{"input": "mfcc", "win_length": 512, "targets": ["reverberation time", "distance", "source", "number of effects"], "depths": [16], "kernel_size": 3, "head_dropout": 0.2, "max_steps": 5800, "weight_decay": 0.0}
Rows from block 2 of a small sound classifier, named by matrix and row number. Each number is 500 + 40 x the weight over its row's rms, rounded and kept within 0 to 999. All counts start at 0. Numbers have three digits each.
After each channel's rows are labels from the 100 clips, of 14976, where the channel reaches its highest value: "strongest on" is what is common among them; "loudest" is the band of the loudest frequency at the time of the peak. Only what is clearly more common there than usual is listed. The data: synthetic speech, music and everyday sounds put through simulated rooms and audio effects.
# c30: last pointwise conv (model.blocks.2.c3.0.weight, 384x384x1), inputs 0-95

c30.117:501554529566481510497544461497469471515430509469540594533526539484579550489512554463541489498498469499517526472467537445477472536549510505534470460470444535488440581477532511501483463494432541452433465573498453491540492560500508422515461543465486431470531498538502500523518506563557472503
strongest on: tremolo; speech; dry
loudest: 500 to 1000 Hz

c30.42:541495499446440516448434518445470460563451469490518426512492528575462490454509550484477460534544494579444433474515504543495516550487521488517557399536526477517492506496512472477521445504504489401454411511460514424522532524466527508503521524425506452401517520476472501483472489481441412513
strongest on: tremolo
loudest: 500 to 1000 Hz

c30.61:467445459449481491471484455458445502565482472434502513456520539448517460485469443497471476507491447527453432473444523482536474518475470474464468480492485520533461502507481460482498472470498509457475523430496468491474469505474478491529488491469529481492484501427485488469476531470465452512
strongest on: long reverberation; reverberation time: 0.6 to 1.2 s
loudest: 500 to 1000 Hz

c30.298:523513505479612519527567463512492486479531493455537472514526548554503581481476515531503499499434466497446533511509490515456451503446486480541475570437567467508505480546510472516504513492503568542499538530557470564440496545590509433452471508498464539598502467494532487459550479524532506511
strongest on: dry; speech; number of effects: 0
loudest: 4000 to 8000 Hz

c30.86:508459440494497435451565498450487408538521433569518494552512510554472543540523498436502458471494491449439585479513513507458488427434567421561583568467567504468533478535440411546476447481433454538499419480496477532495492506551556393433480523394500542588455497455550512456519474484538422490
strongest on: dry
loudest: 4000 to 8000 Hz

c30.22:482547495496489523520532498510574461504510468546411512516490436508502513492507557468536527479513500484510476540458411494450552480460544526474506482468489570401461465441436495521523509489460467499572505547522482549487493493564498447437496478494444453444452511558489487527564439470537449471
strongest on: dry; speech
loudest: 250 to 500 Hz

c30.338:446487475458451453540536511476479483566516474520476546543497471560499495496477567515435539480483434402546422391488430429501505428424488437456564539528540493479493506551479532547502505469508472436424525524478502541408509496485529434470424524456486511484506541526481514399503459408480458449
strongest on: wah
loudest: 1000 to 2000 Hz

c30.82:498439441459460488451423448494471515544510478484485478446537516534504454457463480519531462505528466498438349498465547505579510498533464463472450514504527488540492527523468470470487502515541517413485534455474468464516476491472497523574509468490551519479463465463474495481454560511461473538
strongest on: long reverberation; reverberation time: 0.6 to 1.2 s
loudest: 500 to 1000 Hz

c30.236:553543515525518556546535522500521515471574510514544508462513566434533557525489465518543508446540513548568496547534505504494488522515466509559488490461557493517521500536518522464501560505540523520522538530534504501569579562513421502512517594530517569518483539520522547525483493566483518539
strongest on: dry; speech; number of effects: 0
loudest: 250 to 500 Hz

c30.180:511532535478557528512538521559436481461546470498539514518542496536484517495473487510515491501453546545500579471520494501486448480502516546534451531476519499547507481520516461543526522480516517558568547528528450549467474464507532518484501506465537532518427524514498484493543504476559509450
strongest on: drums
loudest: 4000 to 8000 Hz

c30.309:466429516525493487533549486496459540549475538450486486459425517435469477507523490463475493437532514527499540538429495566492497457532520536465487533444468510463495530456452477505486502515480466533487519443477515470543504511503472497524465476561551466510508527455506503529511507533545505528
strongest on: dry
loudest: 1000 to 2000 Hz

c30.4:441517521533490513503519455484466459602429525467502538501491507422555523488476472516487515460493487507468521501447502429438443494466517485458450484419498504510407459492472522510517494492443531464463470527497469525501436505552451476455486495519511432508526513481463436484534467491563485490
strongest on: tremolo; dry
loudest: 500 to 1000 Hz

c30.325:485477523473515526468444478555422509547484449397465486439484434475525518507503477522470451457502493513438461499483497445477446512506472531447471455548440442494471506474556477491458501509526550464484515441512502491513435463479507570481480377468504484493466483437510406477501495443502465456
strongest on: drums; far; short reverberation; chorus
loudest: 4000 to 8000 Hz; 2000 to 4000 Hz

c30.76:543430511472506526504497546479447544511462503477515419529461482511552522475500432561479524457479454548496500540515564505477485453496459492500461494484467458541520439572490489490557499502528538470546563437557512452522503510503479550492447438482581493574521447487482499476428516513532460475
strongest on: speech; number of effects: 0; dry
loudest: 4000 to 8000 Hz

c30.103:504490499445500498511465504570497496481563475505502488500498462531514510529533569521515492490485535485497474471492446443475522547432544534470541518557532489509471511449518530564495555476538502529552572517521483580438469514546559558474486435441510455388443535514548450480585511445466424419
strongest on: dry; speech; wah
loudest: 1000 to 2000 Hz

c30.62:549401513501562489545526521466448517483512506443614485507447597576533576489497541530464504462523440514529518464525585528519453504464446486551500468513560378557560563550515447474480541517539535494445519480514493486480519535442556534534421500459563565555510522411535478377487555538528504535
strongest on: dry; speech; number of effects: 0
loudest: 4000 to 8000 Hz

c30.279:497511488481514484485532518502589514508518462495487530536525465481478547547564564476515523527491555461519538547483449523515532512482502540486541591527506580465465565500486525500536527460495496547547516535522515525467535472621534543509560444457515477524476523553581537543526517442557437456
strongest on: band; number of effects: 0
loudest: 500 to 1000 Hz; 1000 to 2000 Hz

c30.74:450528539483538494488498454436448475531498467550486512502512532462493452559467466442440482540482517535477519517467498456480507510498541552470502538453545513469451462432469427533484463461488450505489513554456399474499448551462516468488508476460518471482487535539502470527476465546452510484
strongest on: long reverberation; reverberation time: 1.2 to 2.4 s; everyday sound
loudest: 500 to 1000 Hz

c30.72:570464471459510567433494497541413455460478425437497437417551515497531591531597490491505423560517510472491489530534513483528488591488493487568452447542460463477508484550510422514468484585471583502560478473479490490504512469533516533565485409451493460512491569474536491514531545484515410519
strongest on: drums
loudest: 4000 to 8000 Hz; 2000 to 4000 Hz

c30.372:430507544470475549521506490421505485592453519424455466564470447472572452495415510521398513482512488482515493484474449458447525494443440485427549495511561477489410500454441559456543521599492485523439494468507576468420510521477498472463483539524457534475540451490497509434470457433523495484
strongest on: reverberation time: 0.15 to 0.3 s; tremolo
loudest: 1000 to 2000 Hz; 2000 to 4000 Hz

c30.8:542502497453527548511453497542430511483501458437508438485469466496513553567540483547490463460524415560511454529508524488512452528521458493488509462537434424529526548501558496485435541548577541488472549403490511465549516490427527612540402412466525503500482526480582504438464491552493498483
strongest on: far; drums
loudest: 4000 to 8000 Hz

c30.240:537484472500546488486557507481508481492510502529529487480472560503501526438483514497504483492514467468442546503518577542554519461521487509547400561469493493469541533562449450511508557524503484503468472556551467478495461489560502506527464495502574529615455485495455484481512577503566484567
strongest on: dry; speech
loudest: 4000 to 8000 Hz

c30.174:529448498494496456501444585522467488503496467464477518533488466500497508538593540426487463470516533460491483482528479525493482449526486498512552530571515420482544436486482465526455498495518464500469434482442524452488450471449581547467460420484541509440505474470514464450484502520492531432
strongest on: everyday sound; short reverberation; reverberation time: 0.15 to 0.3 s
loudest: 2000 to 4000 Hz

c30.246:531470470504510462491488509486447537543517513380572476469470560489501522488499552483466464486541452511508504457503604511545469532486449479500479436546515413537542496521506439493466512475556530478437474491476506430496513518417535554542428489469577516547554498487530509419447593548542488511
strongest on: speech; number of effects: 0
loudest: 4000 to 8000 Hz

c30.181:485447566436542521548476518457421550545561519547538515520482525436508505536500428469463533500443471584539536387498503479484452557501523587509528390422572458603534462522548521497527553447470495471447489485475454551462492547456487455467462561492473488483558570396510478429521498515475509497
strongest on: drums
loudest: 4000 to 8000 Hz; 2000 to 4000 Hz

c30.109:496525516497528486441519485499509473531485451430529519454523556500550524482439557483521450443542457479448535460475538451515479497459481508472417506498489496500483504498484427539480501453506543475458438582486480512473456448511541521510481452405567534552455493550511461462542533544539440489
strongest on: drums; dry
loudest: 4000 to 8000 Hz

c30.177:484460419469455464454490477479452521557489458463490550466524516523509477500456513487514481512517424527425376458475512446570492492496465442467469478523521503531487521518493444535498476477524529436457527480478505495467473461459549514546473454461532520470470505506524466480490557492460435481
strongest on: long reverberation; distance: near; reverberation time: 1.2 to 2.4 s; reverberation time: 0.6 to 1.2 s
loudest: 500 to 1000 Hz

c30.143:479456440537517460516525515503492485536569490510511525512454464536470495517545546505504530501518491478512463490488504494512492495520511459508572485538524510514523540536523493504535528481503499499530515466526518534504525540525524510491444518470527508487516497504558537486518508477537475483
strongest on: number of effects: 0
loudest: 500 to 1000 Hz; 1000 to 2000 Hz

c30.252:501457511523510483424556558562530553469475535517436498370434503437413464569451456522455424456518517647441621512528487547573520472551483484456455495573514396542558476517511457471466469454482517555538479467504585531547492517531461583590508400508552422553488526486540449504494537515533511542
strongest on: speech; dry; number of effects: 0
loudest: 4000 to 8000 Hz

c30.161:446414473467461477452473439541504509481464512432517537456510565477448500480499504460532492490533417484456473455439562458558449479532502484454413455502434508487446484502493482536491460454445538495444488413528490523447444417529494543525460464441546504549425422449458462492539552478488520503
strongest on: speech; number of effects: 0
loudest: 4000 to 8000 Hz

c30.334:475439506423469454470438504501467513538437467503475458509424456495493440541501550422408459463551477486465471451453516535523495456497529483448512506547496396497500448467445441521486453494469428458405466498446506471440458453426543520475412440491573481431516463490483482402506509481470492447
strongest on: short reverberation; reverberation time: 0.15 to 0.3 s; speech
loudest: 500 to 1000 Hz

c30.330:532484532480503469492552511461433506513530519487547463509505573496498515479536488482479526560491524493488509492510568485551470526466496529553521510529513486571526468497442538507513479480499454540441466530473499482487485521514543513506495482451570527516530569500470506499468572523537474517
strongest on: dry
loudest: 4000 to 8000 Hz

c30.168:521418512478511520521508538479438538505478482476518440527453476500548520479479441549459516460471450537494510549499563502466475443473451468492473498502465444537514457576473500478549505513537537472542566421579514451517491516509494540471430426456580505573507440466463483460406493503538461469
strongest on: speech; number of effects: 0; dry
loudest: 500 to 1000 Hz

c30.220:446419486465447499427457459525457499524521441445516487441512523512497487466409492494497445496524393535426436381446534416551417437499457478408444477518517462537480549496520395487447493462509521451418547452478470525430400425447504476522427419412549541482477436427442418430494530435499484499
strongest on: distance: near; speech; reverberation time: 0.6 to 1.2 s
loudest: 500 to 1000 Hz

c30.128:471406424441447457479475479503453511556503463450495513473507500527513476481480548497509490519516457508407401419452527467566471481487482454425461519562503498541503501535490445521484496484529499452467550471499496482430432456464554490530479400450546502521483451482517441473477560479485445470
strongest on: long reverberation; speech; reverberation time: 0.6 to 1.2 s
loudest: 500 to 1000 Hz

c30.317:399509524419522570420454362501459452575474444510561469456536510563555494473419556537489411455585413475403513477406538384533451535449519464427465513487643518548425589480472464473479438576486513438482473460468452550429417472466520473485408402413572481501466441516392440423540513444501443479
strongest on: short reverberation; number of effects: 0; reverberation time: 0.15 to 0.3 s
loudest: 500 to 1000 Hz

c30.41:554510504391588515584438557516461491491667443443467405518513414502499574480518434606514529436449501548523518539520486577381440485490452518497432476439456482513609443562514532451490608531600577509530558482635444477456470450521441538426507423498490613516464482499492457523486462572470448437
strongest on: everyday sound
loudest: 1000 to 2000 Hz

c30.3:498512572472527581414493373488460499465467466477560439416495495497568526476452490543476449477490456562386523493455532442466452539525469504509451450457557448571448491490530513448465431613511503501470509473493447532470423504507543505445461407452523477505427503491465406480537475454529490450
strongest on: everyday sound; far
loudest: 2000 to 4000 Hz

c30.312:502533539541583498524511464498417494519478469540550547506478507478492484540467446494513518535447502520463527434502462488475441548499525541538480450403555480535470417472535436535494452496493498554508527559502417534559459487468486417500495499530449477477454499519508469535541430603514560468
strongest on: everyday sound; number of effects: 0
loudest: 250 to 500 Hz

c30.33:462498507471517482518486479553501518484516466536501519511494473531501482555550544483526489474482546516507521492471470475492511510488575553444551522520512512514440506454530533556495520453469466540533553525513473537485500520551537536491510451438532436444459566535558483505549492491481437450
strongest on: band; number of effects: 0
loudest: 1000 to 2000 Hz

c30.28:538542471492417539502509573535607512473466546484495489492503571510494456533424585525497529497591486624547518565561511490577598520530494481433470591594486494552554538498527506501544506536519441460468538585524595484449592437536555550599521497519565505484446529589549559540483563532518542557
strongest on: speech; dry; number of effects: 0
loudest: 4000 to 8000 Hz

c30.253:550424425490483421459542531508490455461494474447522453420496597585473590464532529447515476550545488513499515528544512497531566488486445408567467542502581461509522477542556419471498421472461549550496431480467477495520515509530525454510510500501491428510492536522480508481512536513504491516
strongest on: speech; dry; number of effects: 0
loudest: 4000 to 8000 Hz

c30.257:517480460370464545484482575408408525580523521503454426534458431463437420448505512447443506465522440627466521445516533521514436448450477471488549415568501481554576473545430501454538502473555433426503433504459537416423483467499481495472474487393577490491520495423438490474423531457456380438
strongest on: dry; wah
loudest: 500 to 1000 Hz

c30.163:482410415458451465469479474487450524554509466464511499470529519502519494480484473498504474516512482519446387434447529463560462494493471448459487498528505491558481514525518465511478494481534533446479559426481480488487478495493506503538490465470538489488484471449500466488474557484470459508
strongest on: long reverberation; reverberation time: 0.6 to 1.2 s
loudest: 500 to 1000 Hz

c30.348:505591549564515499531485489495524560533494495512544515549529469491496568532530506570538530468490519488544498510461503462482517432507499572486527544502533516522461570480539531533515511512467557491559502618529474541498489489551543557447503516521523471487525447615489516550523486552544531459
strongest on: number of effects: 0; everyday sound; reverberation time: dry
loudest: 1000 to 2000 Hz

c30.146:590446452494557471514505515526461527486523476428627452488462579514541624540521489536504497495519442550539505476549577512533450531486485449559508476500559374572565535575596463513490535476575606511476530469522511519494548544458519550552402475464561529556532528467590518404551562533512473511
strongest on: speech; dry; number of effects: 0
loudest: 4000 to 8000 Hz

c30.275:517531509548442492480567515426493424573507506494481541550515516430511524500569497479518496537535523455586535507510466460506486493464492470536543553453577487475476512496484535445564501479520526519459461590478551470551558586536480450539495604472492497482605555491512572521505529561517484517
strongest on: dry; drums
loudest: 4000 to 8000 Hz

c30.341:483478451503484509471513500519460536509506485461524498476556554520521500422475485508539488524475484497450406426493529452535489431508440450466466490515520528542509503534528445488462484524530523499486554533483457474489440462442504481524479450449520503495498445500447452505474567526456481506
strongest on: long reverberation; reverberation time: 0.6 to 1.2 s; speech
loudest: 500 to 1000 Hz

c30.118:490415468469486463479499472480427501538500475488541489470508548496501515486478475511477493531476462548444444437466525473530437518482494476472507515509516439553480523530547449504474503465521535487477556435495471496491470528483508486532469470475527487503483484412518456455483548482469479514
strongest on: long reverberation; reverberation time: 0.6 to 1.2 s
loudest: 500 to 1000 Hz

c30.231:581499443472529528542437562580406531462533481476522429508476441482555586539544468578542498481516446534536451542551515485472414487517531412533498463554443425520512493538563508535519562518572593445537584391559522484522520465507515612497405447475523522495491484454529511422518484483481491451
strongest on: drums; far; short reverberation; reverberation time: 0.15 to 0.3 s
loudest: 4000 to 8000 Hz

c30.12:484505537515587488542513508528438535480517518511583573520465503469477512524466469504486551485404502509479553452481468514432421461551542538498529529395575493544528437515518521535498498490474475554524498512529409558468445469532500425392487489495472485496448511483529428477547468519551565487
strongest on: everyday sound
loudest: 500 to 1000 Hz

c30.239:514507501492559541561541577465491478532578486480399515543513503468492491544550521500499562480576502374603557518537429535534461441455538501516470511498485485419554481553458484564600605492551460533497521568536575497456599469497500454541498568558424567515467517524537612470486487511510500539
strongest on: drums; number of effects: 0
loudest: 1000 to 2000 Hz

c30.308:529484525483529498555524587499497560522569521469530504544506406491473498421506437538476602484484535493533543583543546596447494514570489525531451500474495501535637405618447556467537529506561516541494515477569480475525491477480424483456531527536526569539467478463418510515486484469568527479
strongest on: number of effects: 0
loudest: 2000 to 4000 Hz; 4000 to 8000 Hz